{
  "gain_aug_db": 10,
  "vocab_size": 209,
  "encoder_norm": "groupnorm",
  "text_encoder_activation": "geglu",
  "text_encoder_expert_mlp_ratio": 0.25,
  "residual_init": "zero_last",
  "beta1": 0.85
}
Rows from block 5 of the text encoder of a small contrastive audio-text model, named by matrix and row number. Rows with one number within an expert belong to one neuron, the router's apart. Each number is 128 + 32 x the weight over its row's rms, rounded and kept within 0 to 255. All counts start at 0. Numbers have three digits each.
Before each expert's rows are labels from the 100 texts, of 14848, where the router gives the expert most weight on average: "fires on" is the input token at the peak. Only what is clearly more common there than usual is listed. The data: two synthetic voices taking turns or overlapping, over music, noise or silence. In brackets: how many of the 100.
# router: router (text_encoder.blocks.5.mlp.router.weight, 8x192), inputs 48-95
# gate: expert gate (text_encoder.blocks.5.mlp.gate, 8x48x192), inputs 48-95
# up: expert up (text_encoder.blocks.5.mlp.up, 8x48x192), inputs 48-95
# down: expert down (text_encoder.blocks.5.mlp.down, 8x192x48, transposed), outputs 48-95

# expert 4
fires on: "forest" (14); "station" (9); "lost" (7)
router.4:142110126142146098133122127045178154061079123090157155141104129142185081111131118130151086106162147174169178103117138178128156077141096152160160
gate.0:171132159142116089093132124134126081170154110087128135116096181124152092139085135181185119096111160103128149065102160169115138107090120180093116
up.0:126149160071116123132164108157158145093129132137139187051100114088142134147152020119136141164142135142158142084153081092141087136163168147154162
down.0:104135099176139140085177181099076159173174107094174144103170095160105132185102105124121158109138180148119135087154148122146156137112129134111177
gate.1:117148168078170135156117091123165178067113126106190144127103131125143170126130123120110077099139095142136190146150103110148113121133133128093084
up.1:097144099182120135089127135151085061176130107140096136097160139112154095134103089146153186154090114117086077114100157124121153179147133087125126
down.1:213123093170111124132127140104128184145156085198103104118126129142081106129102116071122121121157103116171136135161157166159079144119093120099166
gate.2:107097143155139094120154157088094100124163072122216152129166153162101200137127160156122155122132083103086118138089140145090203119105126156063109
up.2:114184139177145165196116079096116083122198114040166194110130166116174075103141113098093113169156156133116131105143153083116164134061124133151159
down.2:102129120102107134136175124136119159096148133117171139087145108152124179149142084123124115157138142174120139122084104149118138179080099086088151
gate.3:112136104153079144147113126192122121151135109164112096101107132180098083136062125106122124091149090110107162232092165157131109120091118188125117
up.3:156170137133138104129116106089090122171109128110075100171164165116182094118144122131133072138114136054107098097174081109096137142096130099153183
down.3:145110148169086126108107132124141150078132103194193077116144175152146061126187106145131073188095118111099120107125163136146149133110111105088085
gate.4:133122143084052079144178216156153142104134180178119084143134118144138114061124113150093135114146198135131164131104098127119055119141069155123154
up.4:121126109135069102148174196104169170114104156158132053159190130141124066102148090143106137138136170136112126143113096115104050105126055125146185
down.4:106202161127125124186077110082173118122130204134153153117133123107127128141127090126090137106178145116183128116162136098172112151148145158178077
gate.5:077110168083181109083096140110150106146132173146115172182162148061159112135178118126148143140145147139155116056136126133104138089148134071142125
up.5:082195103135163137098114103078119137169158108099156157126146171172113087141100138117156120135162140076135145090165161169124154180073221124119178
down.5:053145132084130145162170107090076154150092172099075121096077122119181130125136124157094173190129107136134094135154115081129131137120069181105085
gate.6:156105123124135076147168116099137045131112141106213132135125138201101163130104171153077164144141140144145109177093193140156154137112145161127129
up.6:099151120166191075145107053101126149181138117147104148146123201112123103140159134128136082144177128123129113065120142122138148128093108135156093
down.6:121109148137134159146129122125124145163164153137185114051136146109152101103145083188152090176115143068150188166199123103106117090099095155076145
gate.7:145133096175136105163184097103159191082105112111168134118097118130152133063169094090091132126072165166173174101176110179151133138136136162111137
up.7:086157181119126154103091171127115089163129145157079126158147120121117122182096138176183116112168112110095073151040145062114107119108088146181089
down.7:077155114161117135044085138137094134149126135197130110120188101164139113094145140073157109144159145046092152156168124142148137120150105186083141
gate.8:120108138049114087085120112157141085080135178155166146171115169117161105113125081203117145115144131123098131147120144121159107109141068145134094
up.8:118198121170192186148079030125155116106154105058130119158122131180163151149091125105114147117119120160133197116154156080135189147116174048116131
down.8:126121143110158111117164137096088081165113084118123113147129156154153113124118149144140160133156125112124068131123164159159126176117131128163097
gate.9:110180109057176071123114106077132092132121119080138193191089174126120125136130118229145126158154116119106099134110145148139142115116122130151130
up.9:135193119150166134156106111092133102157064120111043085140141147107183091115143129144147101154145193116080128090128132116132134152150159046195149
down.9:141129091136111182127046086179135091101133108106142099167093114112105112127085142096111094140126117138142110159141134127110141144131138130053128
gate.10:118106143113114144172133100156173141093151142108161169101152123099140094176118076148191078148150158128121152093065134149085092109115069129164130
up.10:128139189104095152135088169160157097093087161149122122085133067075131127109141096129127102148145104151135081149081131113182052135141024079128157
down.10:200137121102153146159083154153113104126132159119081080172080115109134154094158046144152086063131161065157065152104120079102121113164135171179133
gate.11:165118128094131161104141151114146160048124153153123175102151099155161157109174109072130159120098147132167130134152097121164090096190162134121116
up.11:135209176126123101169096109135117122144159147147146087182131116119110136134113154255107096110137110147130161178119149095125127132071105137177138
down.11:065123096168143129142098128184090074138125114145104101125171115193131113152136161104150133159092114066110112164124092183088093113133093136093154
gate.12:216074135125144184083101153156132082087120185166140148123136159112152109082157113157147093121083103066144134144128144160168110100156103146117086
up.12:166154151152092153161123147123144125100172107196118096065160166145131113178070134196094065123076076169121171138115160118064127141074123088135137
down.12:167136118138109156100148070112135098151071170142076091126173202151118142146126093095143092174142115081119089151135173183117105124164130160104095
gate.13:170119123154119104085139144123070164146118130156150166110114123104115165093146182142090168089113127092156063129135152116157131135179098123124048
up.13:131138155109095128118127129126180180082171128160100102170171137168108080111129105094176099117095159125147106159149096065107134112093090150127140
down.13:178131116128137145073124092180055101119126147115116153128156143156129177116124167125103165111111126136165138162188132126123108154143092111121092
gate.14:125175198115120137168097151126118123122128118127148199135059129169144151103131058136069112140122069153119154126174063079166122092132167146135157
up.14:132112088155157061127125039111137138152086133174129111144120189080144083062167144127123132100158191110108152155120196172160127110138096167142085
down.14:137149137142125103185155129100125211117123111084088146140151192165122099095088194108136175133184102190161132127137122191161102144052160166154118
gate.15:194151152092122108077123110080098149134115108138119104141149156121173117054149102203092165155121112134081149126193134107126121144194105156067102
up.15:130193120062179124134084137146113141128124152136090134128108117103116122121124118156157168166141128137163113159194089068125067128159147165166163
down.15:130114116115169129156161093135142102138154106053141126136141079153102205103124153060103137125167093169124135127184142085121156106094154092087147
gate.16:094088142074137140122169164179141073146070165148136155078080099149079148178152124146160146088144163125193114143094140181157070097107113173128114
up.16:105143111087116135155133135166114103125068172106048114102120099048092150099144146160136148129169171163153088155078137130194081091135072159111056
down.16:108135135093092058174136160151117177061113100173184147142132106125080152109090087195123072116162133094146118184090141111109144106151155144106142
gate.17:121102118131162143130085165113126163133137121123160162169154120131124146168134078155175144148183066184133140133094158048166146168143088081192134
up.17:137147106106123088148149107087075110145145133141116075134115124171119115135108125163101100130137102156101050195139118159089105172057179128137169
down.17:078124101103123131116167108187088124133118143133118132149123163164142172150121121168097138123152159159114164126123112106137144117097125102202149
gate.18:142092137086140136153116130107184168079152139130112118166157080113114161115150139125158152144111138205150093138147075127114132078118080159138135
up.18:193112141102151150171136100102195173105128139098123127108135128125127108135117128102147149124133117165104168101179144129117201071136153130083107
down.18:117130100073156091038138086097196118112179132129157125082110203066128132186192099126131109158177122122083148098093169105115183091178117146099116
gate.19:117154143207123060142104129128130148079120157109145118130073183092139078105137097121093123130174070147136184112200172216107156147137142158149105
up.19:124107059246121151162132078094157187107087136149145119131126127089121143066199128061088128183171101178110092094180136178146178145162132108126076
down.19:115117121183193133203091130146112122197125150140113171162103111046170165131140137145120142074168117131118124140117105086126097069165098115161103
gate.20:122104131145106114094163122065161114106095188128135118164175148122130060104226107154139115132109172120134131114086129099207112172127060071118160
up.20:106159100129131125164133130127110149152143091091090126115098121129133197177087179085062166167085082095111094170156119135081174122145198136121105
down.20:109131073101124096120110145137093088142107106145094107174096138150129098141087166080123148120113141110124148158106045119119149136130136149125123
gate.21:150092117123148123076117138114147151129102145147133164126200141127166121117161082090165099136113145087080105104134080097121125122109140121122150
up.21:068100126155134094079166146134134115144141131115118142166118176135080143131114141145173096151165103127117099150107106195120159085069087179112104
down.21:090128117207150117137099136214046149146135113146137117191181136135078077112107135091110167126139163043130124087189139129115107093123155125108133
gate.22:085153078139112129162125135095132118089167067149136092114138147225144158117104078121129105130122105150115125146052108172132148149065156091100180
up.22:167175135112062144148073114176075149148108132121108161091122108090111148166076132175110086083076143104121172120154136129135074186133118150129125
down.22:182143141073149092071065119115110105116159173149111125130136141111098111084108121155069191105152168130118108142128128158174106183165173204125088
gate.23:147076161153125071086102118127052139175166083115184131094138146164124166180099120106126104029129105166172153096165127149151142144123182160133122
up.23:167141137083112205134134113127170090119063164103120155175142119084130106030188072119117151198105119086132086133137141070119144141222083077120089
down.23:151142132154104151146046126100116160114182128129170154152105172104112121101166150138127087118163077086110107168105159104043149111134157176128146
gate.24:135157115168132115168053140118143113190131148101105067118123156116150078122117097122112094087131131085066148123149136175064132142115147148065130
up.24:107107138158128083163129104108148158116107208124153123090150109111145152109176127118102175099068148174136123155107145150154139111165155087080151
down.24:097065151161127094131112110188108182162167081137127114151109085154082150183078138095127126049103119131106182142129079115102078116086125131112177
gate.25:114113104140084101124090148149150174099127126148148100142191171122128089080109106076111094105061128100121217091094152140062153133135117153031150
up.25:144133164099138156099099169095096100171133158122094148130085111116142139115160121189092175120179127095123115141130117095185086155194128107159102
down.25:093130140130073135073164108156089149113150072193140080094110151178111122114111168128135119178111138099093055143126081140091131102075117128154138
gate.26:136179101161063148188116068096159133078120139094111133132120103122168154127155128108086110171118168144066108097097055146196111197084191070133165
up.26:132125133159162092147129107097128085159125142124137146200129204106125070102167121188124192160138120128151089087156118140120114158112124087184151
down.26:164116116112113120096167118161154108110183112104131120151156189124136104088143144146124106167183086157160083142114155137105160124134160098075078

# expert 5
fires on: "this" (9); "please" (8); "his" (8)
router.5:066180183094111143123116118168143141103111146123104174116116116093146141141157122136117162086142122175158121167084094093139075121153064174155128
gate.0:096145170080117127069138069148094114080116154148068129071106192121098162133182120147171086149080115091147148082102091123131128172137105105141129
up.0:142180166093066159128159088129145116074130114127146151095112127148127101190088112173138090134140150107119164117104168126178105112085104134172171
down.0:179089139112117183168155102131117090097165129133121071099165104163108128156061119103085133123108157107096113151173163097154118100107121165149055
gate.1:108149185091141128151105079136155134081076123148136070079093080070181186047170094118103110152096140133164101120156105100139123131167133205167071
up.1:065138185096157133125163099097141145098125105162119131112070114120159175109118091146099128167116068114135095121197102052134136146085179140147114
down.1:139128102166117117144174139112133111093110107083136081078126137137150136056106122068147105134155181092146101161145191150142131127150078159070136
gate.2:139157117245109100116079131108153154187146114137116170189164154138158051094183129139111145129121106063093179120158167153106150164132122135119141
up.2:138111107078076115126221173136181137104112127145138088078119093158119170154122065140190111122127136162144134181095117143104092105121107170099170
down.2:124147084126043165147125107128099110146099077137097124091096141137127193123074113092134118147086112086168151176074170096169092139161096143112099
gate.3:133137151136100119131187107130194101080104136135129125096115114127188223093165133153091052177111129119111158109073077109132123121113098111097058
up.3:088143172160139073110161134109164120135110132112141140097155185045120101124135154091141106093078120129092114046130109115098126149127111111174146
down.3:145095091134143136073121147105135108171092148095127036127110137163104154133163195150075136104096140177128117162086109121183118189126171090151167
gate.4:140085103159084158101192125104073161140124097144125140160163077120108093145099160132151136176106148113131137112111094107089126108127102165131129
up.4:119123123109137098148142151171150139066155171191131087139150144137136123095116119187080120139091167197181123115142134092118130169066123099149143
down.4:135109136097118163103082183097135169109143145120129110132114145116102048066099119152159161101134111115118084131146157125162126164101125135141131
gate.5:040169151121164174106141143153058131150077108148056141152115179085157065185114142111147196123134078111123127080140117102104155111163130141144143
up.5:120112108122131123121185122131116119138096068115102144090148079092033145132126177134103157135088172151150105144081136175116135125143173104104101
down.5:082143173066131125138107143138135137135114139069192140156137138135136109111157063149090121121102136152130106140113120130094187079112122110102106
gate.6:127130122172133126115132121121125159178136142127148142123159130136080091132162155080157163116140149190114097045159165124109137134116118111110131
up.6:076084123099095110144115139177183120141118110123155120121163068146096124116112099099144152121168179140074108118125149143145100080131105148129199
down.6:154188144163128190166099132153100100200138141147113155116136108129081129161109117118063122087111151145144119148200188173133177099131142064076113
gate.7:108172125109085146143106153139128164132116110067085119090157099118130126073127106088071151121076144116117123116159140132104081154182119095125137
up.7:124103130111133118112090118121053088167172099091123157161102162111130140101138130181101143123195101115086113188156149115141118137120121171174110
down.7:076141127165105102123152169159140147140118100094179136101130152138155131146150126164142122151144124058079178115141101157104147104118114112182130
gate.8:135105117151108160166197173165135141099141147146175129153135099176148080120091085106152069108142129154117119165120146090133106095098071111132157
up.8:096111139134121132126141114087107150155142101117107165126109136086147113080167097083165092187190124142124097088144140136133138125160141120136130
down.8:105075161172149141113121173182176089081112129130147117118112112124117125088129120130123109070151162182121151154148151169118163160124078159170143
gate.9:119102134175182118143075158136124159142141163150137108170109127145184071108169178109144055118114085129103176138171147136116100148115127109101142
up.9:134080143103161151126151132108140094149140089138144128136129159135101090190130124160155154155167106102101101096128159108172155127137117123193088
down.9:098140133097126107126117165115146169133136133132137115088156115129126150112188182123131039081155129200176148091121105141122152151074140069143162
gate.10:122104208118109091074157196132160149089130144166180122153129100135149145108211131113177094127117109104176129086130060126047125158153126129169103
up.10:120120093104110131150120206154138183120082136137109118147094021159181151119168157102167042100151132120135143154146103135121123096165118162140162
down.10:179159159063126072159130181140172078087117170139118110080130138117200124054152101138082096151106139074189155116108115140172150080161054129161182
gate.11:121192181100133129131114170142110169091114117160088144176096134107176208145154095168110131143037098167150132093157088112137124120094164113126179
up.11:112113082173159115124123140126123096164117097080201069096133131164099101092093201084120121104163167089068151201075171175119132159137147121116124
down.11:119074097099152113118123215102113134203104106077174157134117111095110147152096166160195093141168179111157195077146125101079117133154143101136158
gate.12:176171146145066126141165106163161155125085157138142078139159105123081118158124168165153079118083128143174155139063081139138073100136107145078139
up.12:158110090126108132124130110172150207123117122124127127067085143122129200119167118180122113071047147197141140123062102204117116123110155136063131
down.12:129158118094124127144050081153150186111134170079116149134151126070125171117121121105107120114117103137189038138141166085093141164074177169144094
gate.13:070090172140115118039159111139091134139103074146113117145107124123080148178114125161180141138144101145129115151045139106146144108125108178148094
up.13:129128130131102161107178103138119122118078127136142139175146125149151168183069124074130182206085118129130067154075065076157153084116102125119127
down.13:106143143082148074092158115152118093139111141161144164082111133089111148109148135150130176148144134208146084167080194162178115151144093086130072
gate.14:148144155145121178136110105138088087127120115086149149116096174144096101110101103170067135095124129069093163121193137107155127099118146180117115
up.14:103105183165164099068114158149076164173206119123120151121144169144113110146087169088138129061108109160100179141163171139153164164137161117125121
down.14:190088135113148122108076136140131160160140153175086195060121105113070144125117102146160109068091088176187201116124193224157097096180084108079153
gate.15:083153167111115120164152093087161133148062154088098171086136172052141129107231115104125156142163200156111092064149130098147118116108118108188112
up.15:185141086132138143109096164151111113144199129170139074217101127177136106101063157134100132090097086101147166188111168178089151150142127156083146
down.15:108076126077135076080133167179096156116129112149104196144091125145136138131163175145140135101126094098084162138075067098091137154161133164154098
gate.16:102114161095089128129155087158130097089081154171114114186139102157136170153084139097128118175082055117134108151077089091133164119133117122083063
up.16:119143130099140133136116076169099135101097141162097072242106103108159179126104114136120097154123088136137099185118134109126117102167103148133068
down.16:103185139131130110135128108133112159109105127110148110134106139135139168124174135148143097147052082176165109122097144213122161154118131095105153
gate.17:182126136112078150105130113154146124073118122162146062100120120170145115126091126170094103152076135135185116163101094150122092136086137146058135
up.17:217132135082104166120101157185154131083110183119097068098123101113111166135126134150125123137087133156171139174099109143152079119121121141089083
down.17:106134134113130092167159132163140122098093150153170103157129103079113147097163112104116115146135107117188055133169109073076143145120134182112086
gate.18:106137066134086160140103162141119182140125176114123135225136129124143110077150166211064151106112151165139099106132061129081124142145135098122129
up.18:080120147127118083134132160161118176170146120131104110101137145104114146184176060193147102131161104178117103166075140162101131120070126128146136
down.18:142091134153163131112116156115171060103091150106147072119188165126137107117120119094083171143096108101133107063115145053145158093130111068103118
gate.19:112146120131102151137106115150091191120170046123141136129141152158139109182080095119133141120105060130102128163169126130099100184067182175125167
up.19:078136177124104118137153113131111177113137079134124167090140122141136157160122129123153130081123143124112089129162116126117112142122156152165136
down.19:086111143071111145064060094188069085119091119083156110140107120129076142176071144133116170111143155089093120156146157163164101102199150135112125
gate.20:158161076110121108146119142121185080155097106126089134091152148077111093132107137101116164125136092142111105092101140156122121120136163153124154
up.20:079073077124132114093134081162086145137152152109111133099126131118130104171156095118234133157152097180099120126087158210090149126133143135124130
down.20:109124182135070160069124064127078115127189019060123155107070126118120181202130128133155157118086092124165189099111158204121177197105155083122091
gate.21:140144146140117136120112112127125125127152194146139117151144125099132134044115094137110169124176182072110033122106150074171097136181162146191118
up.21:131102070155094166088099147099120101161128125091118101147172153190110111187137167139114119101112121093078171112181132145163123129102100108139139
down.21:070120134101114108189110106172168137134075181170154096132193151152132061089162131126127142143136094143132118071078084102148129082077152132121136
gate.22:152118073160120079102177148114092137114101099199137103116212139189080105152105146119141140123107145125108139125127148159157153157149162167124142
up.22:098185098178146086169066152082094128150116107097048120131108145091162117100194091154107138110170140094089129088180088128120102117089146105139127
down.22:118136127138077150105098147128130109126155159186127124127164092110144134100169151058119082154055163160149115148175143162125096187145195121112077
gate.23:133107107148157124171119170145072189107123103089183125199099127134187137126104214102106095101109087190123159180100133167073127092061144135103130
up.23:122154093107151109114175119101087156169135072137108180146161154171049114173129102168115161143135127132082114159175167114140149178133162079148112
down.23:102087171158138154080148149171139118140131128153084061078190155178085097127127136103156175118164128113087119118134106124141120065110099140098151
gate.24:161100090132180120155179126157126165120162153193155113180129138162104146173109132134058146094108125183172108163120104098141141106106121174114140
up.24:142167134144144140186143102134179130096156130191172086186156149094168099133124146137105166132139151158142144106092141098137118106111149177146131
down.24:101133094161124063180141103148048139104139094109185161195213126166112152180125119161125206102086129122074160071099058121135114141113111075139106
gate.25:071102160087187110126144167131136081116130127134136130100125152123111174154133137111156116112158072083106070153081087141119138092115112126131071
up.25:247102123103096143098100104130185116155141148124134140133138084105093150064141074147115125155107129140139159151153170130120111139171133124094127
down.25:086115126135135116075119129112094116188157114109120132156102064209074169147088094124144106164109093069123138152171150089138100174104150120125119
gate.26:137105158146087053013103207114136168152142098112127127108153173086130114066208125170167135119149144138123157079091104167071136145175116160125130
up.26:126110096141175122201147097071112122068115123129216104163148127165173131156080140116088102159084084138112141100109116082140173154111155076150129
down.26:158145093136116116124136146146091148138191113130127169102094148102070100117077127109079135059149137194140148118128157162125150218143073139146094

# expert 1
fires on: "-" (24); "sang" (7)
router.1:110144133121090177153147130106101126208116145155124117111120102104171172139176124178138180178109180117098119155083097102137116107188115169107081
gate.0:165092158141130128122119090134108131158132144099140147209092115113089161116137167136037129114069151160126082138134160086143140102161167100142125
up.0:161132088164094128145104098201155074087070113150116072102126138133084089155135133151135130103105156066156126168143103147121071091119114169126146
down.0:114133099147171151170105152119088134056107106097124187146067165132159157078159136149137156097124095099190126096116112133132120148116124130153107
gate.1:055154104065173110114157112070144121129150068079164123109086141199106101128104116118104090143147120166097131184162136120131157200106150097131125
up.1:093144132107073136165166133127132142098141126152158203148182113194096093152060063197155086159173113125121111124102115082134078107093096137147158
down.1:143113098091106113109165118131159223076070164153109158147145118137120154100145099166141152157186149173160193154135134153154095117094111121152147
gate.2:126108178113095132156153167113124172154182144158140143115154079155130122100122128122147196136171148154082111144100180148113141150140100165150127
up.2:197107145113124095091120164112149114121112134157136121093071127088106187100127107164120128112097159103122098167126101116148140153155112149140105
down.2:147091116167093103101118094110104144112150189133090107101115070123179097060174162120142161090144096143136114090109153146076109138218125108095151
gate.3:185078082125170088116125129124147153124106106124115128071098111099073110137151179110122100129083109143093145170114174139088128157173174084139133
up.3:183154127101123171154086103104108146135145112096081069144090172134126121121073190117097138069139092091157127113142139148140160122147118053100138
down.3:192140103133181117113119116105145086125131163112133175169083195102179168179109105158185110176134141154140110041087144047123191094123148136183066
gate.4:185098144149154157101141095101152028153074160130120103148163114106143076062132122115134174138116161104202104067110158137148106110158161125145110
up.4:113151153151103140165132138140148117101146117140160100134080080115135133109090040151137109127160110123165152192155185095187121144097114147169132
down.4:138151131130168096128104103132202130149118154121184076124105173128195112038137170132134043130140088155082151098100120132082120156152155076165112
gate.5:134140123098126138120135112162138080144119114089068126085114172099146131158136166142121185135151166119110136138096162070090136097117135067143086
up.5:086119165105100087123128162063128153123159132136167136151141078161142167108143107116155105117098115121112091137087087169150130204123094160157095
down.5:165116164149131150110162114086130140153148159181167076116134089143133055063141131154105129112098161080098068114164157153171156169170141116093087
gate.6:044109161118154113118154144150126111150199132119133145184105096176085134134134138114145120116117110142122104146101094094084165103139076103132104
up.6:145150083107139123127178122144121144146128097087106090166053099075140115082119154112099177139139129193146061106163090100121124131176162069144139
down.6:168124139080172108112140125127221088142113096103156104164081144106131119101112157187185091125194142137132142088120181120141156110115151124143123
gate.7:134135134144089168183137087187106110124121128167153088182144154154095046159088155185077114152049119115114119152129111118140075121144113123135198
up.7:159176170163161133152122131099100173151174138157162181148089157151095134133088120152126122129094086166154156191117205131163171146112102146082118
down.7:139159158086122135056135187189104147095170120132105127181099141201142107089129115132152112171103110104104149154133108114116163094140119108145088
gate.8:079076159119109142104122170121085133093137145138166079177158079154116109115160203076172093120120142096118111062144124104136109106123133112161153
up.8:134119127150179166088147089145091143132110106109065118153156117099129130095139150083140114158156113108185071060173100082137139112135167076176108
down.8:160174134170129170075097137046084115104102225174089090096160093086181109072216114175100181162104131106123122082126076141138102138146170125120107
gate.9:127102146169080173133140111163121148119135147163092139157142109064124105185114070108146134122147090067201137103169127095076094087118084191141090
up.9:107142115146133116111119130089114074160098154092092042174129096086099128112131192105094130134114142150113056063161121089185128158112122119129085
down.9:122119132113127139093109168129155112078135156172146092109113132118129118125171147193182111145120135099124148104113108112162093123101045123161152
gate.10:108089130195107166164158197178100151135117167179117153119168066116132086146120096148158131099133102089136139146117105115118069069086111176184118
up.10:146086149122172167061170163127099109108131159167088120113117127184089133108102159112143158135102112177133096148115139040185148158139158037155142
down.10:118111106116140169137124114144097127076091141117050126110132122094152085112154080081152076109167112152131143151112094098094149162172143134150137
gate.11:144107145124143130102099043112149106120125099136113127084107119106086110118121105049110089159158090092125079083165137111138154133156167102151086
up.11:081182070163136100143130129129132165139086104080108120148114126149163129082168170151084122113122144190123117125099052175135156166107154099097134
down.11:069117169097118072148146198151134104104100103121168158105142149138106101136127151191120137084102157080139117188105146144123118150149089171133141
gate.12:134092123147087148053097133141108072129171106112159128096127096083099130144104150100162135130172146098038134137135134114095163110159100196128108
up.12:157124170090125134099087140177108113116110122156071131076149064097113154113098100129136129122179095123127110139124130090161091064180099167099119
down.12:150084136153127148159179130111115133084108131126156113152065117135154131087133124096176096163179162146100093158158127082100141113069108125183097
gate.13:123173163108183152129148126105183096132127112083102157133139101150139124123127153083080171155162076083114148099122125100123138116096159158186116
up.13:116145157076117119078154127173161144085116121147114133133094118068118158096196097154132090112154126174153107109118094078164120096176088086148135
down.13:163112092112183148191163087078107170147085178135100138126104132090174091093210145223136109157127159126102134133090152091121160146115153111148108
gate.14:130162153173119098083128161140161081129124092175124146099157146169123096136154114093136118087081130069116151127090122174114146111102150162081128
up.14:160067115099181099171124076145153156115123096108130122137085127109124154126116145133121092145191074168169111174166143136110158117187113109158118
down.14:100116122134174139082137052139189132131144147085183178075143161102129166127107152109167100047160094093143157133063175144088131158117109067155159
gate.15:163135160141114152157137117182052143134094149209083141141147103141112136140093165149082130118069107152159138152084126124177099139106129070095119
up.15:211115132125151115134129175183107146142126187196128094119094123166131161154082167186083199137104155097140158172122110107177080103136086139161097
down.15:153097118169108155141114168071151141095150164096113157070146110108160072109130095145180123162158109091102157122103127095084165099124105110125092
gate.16:146137085137051137091138115109103114168125074173094171081146101151145143149143090059132152173143122131108134142115132153160084137177148084067125
up.16:173124103117089110084071146150107104180133142137127145130092143138076151109121174155091192114151146097105138150113182201156079157176099176122123
down.16:107110139150136183129145152087065194166112149195111094183105134156110080116086106131133112076169133140149116197151191160169161127134136160096114
gate.17:087065129094142061079156139124163103047159179128106158164116149114099158125170136130116117093150120127087108124108106106086109124117123150113105
up.17:136075158116084125070174143106134149101118119168192099128112165160122136115158103121172103206117139129135104138091132067161114173154111226108122
down.17:139175080206139137108046131081122106125134072178102117092146163129126136110135097081149119142175102106122087115109093133212081168116144167115093
gate.18:062095147113118137138149159167086171124127162119186107175156114154130141128111114168116140121096166153097127130126103109123159080177086190136154
up.18:085160138099147166138136141163163140107139156135126137153189161164108100147129091096188105123174132052122127128102111104140087121102051208170128
down.18:144183104150163151130193117074117138129136151183149155087156159170082135135103117132098131150129067133153078067129082087147154107107135145083145
gate.19:196119149202065112135159150100125154107129117115128143111154134078146134105137125141061154126134147164149138105138088139108151099076111127096115
up.19:177118093136097163127147150138090126132153103120174149111199133138097056134103070101154169099145124125132182152136129158113149155088099168130147
down.19:112145105131189117173072109122102112186137140083090120138094078117107137135175107104057178129093181133171120176160131058120099160144146130135178
gate.20:073131112108070126131134123116118079122102175107120133098144147085130121106180106146150139127145147139100133102104046079126060154137133168162160
up.20:092115138092118147131166067110140124123140166111152172091121148092131194114204114138133119132111123091101167122110058086118074181137112172123129
down.20:107146160151120080174154172158106124063093130118097110095103134138159121125095141136079168157117115104157150144154147176087142081161086166110085
gate.21:106100106114068145126107105134169110096124191121114124133125081103112195132123113057145125138200154166138097139083239143149107129182099179162077
up.21:134144106095143111091150173122103145108092110132132118126076167117098120113156096157157136121137112070100120150158020089137098184111107155139142
down.21:174138099178208097154088106128096085110073131100110138104085176160141148038185126123102160111164133102144132151148210133178157127092110148110087
gate.22:122115159138159127163144108147153113115119131137157146099120164100124096114172070168136186083200163198160128088122149108132089096150126149149137
up.22:095062142120099071062093167183119114143142125126125085141095090118116214093124128070139075078117094114141201170159124115144132115157125174100091
down.22:081115121121146160138134127149186133071125228176056082121065119099191116036165149159127101161097109096153131120093028127128166112139143123190085
gate.23:135081151141101122146123114183134104123131184160110106104107147093142089121173070158168146102180153076115152128111099171101054113147034178147162
up.23:068150136105168065097091169038100131146155088077197147139084151141145174128098154113108120149152122161081120125096118133121184156116185121093072
down.23:090162111117119086112119105110148100073091125100125121114158204170173088127186129164152125155124133118072117127047128092137156174110109057119151
gate.24:198084115124130128125176049077118110117118150153120101131094173083125148077156160128075162126108135094161166099131094120120166126147154136094073
up.24:134095203065106098065143090147117105097144127163110136082101104098106167056179072137158085128104116167143079196143096109096112124136144094084125
down.24:143112154092141105118165081056103112133103111106120168124093203168161168073134114172137069159122074102131154155090140120118159159101139151139114
gate.25:102086147137072124126152127143185134121192199147135148147180079107126136137145077138171125152078152131154123131079133157119143111178031191100081
up.25:126137136132124139081168099071150100072146117105202083105086163134090147049207120099147154081138118146116147100154079143133130136134118159143168
down.25:130180066167118103075094073166054130115044178175138086116160142113168167108203166193104129091143137116171165134162155128141144151115152124199098
gate.26:128127207168143163106131143154163097092168124112174150154108119083105150155118100101086078096107087126138144092149170153042114069138166114115123
up.26:142146143138157125161153154146159132138162151078146151142134085123161138091108138120119160113052085115164118144166165119103090098086138145133096
down.26:122131111105173152116153105113159172139107165183127090095114146166144133091159084162177110175095176158073089115095153126164089159093142124137139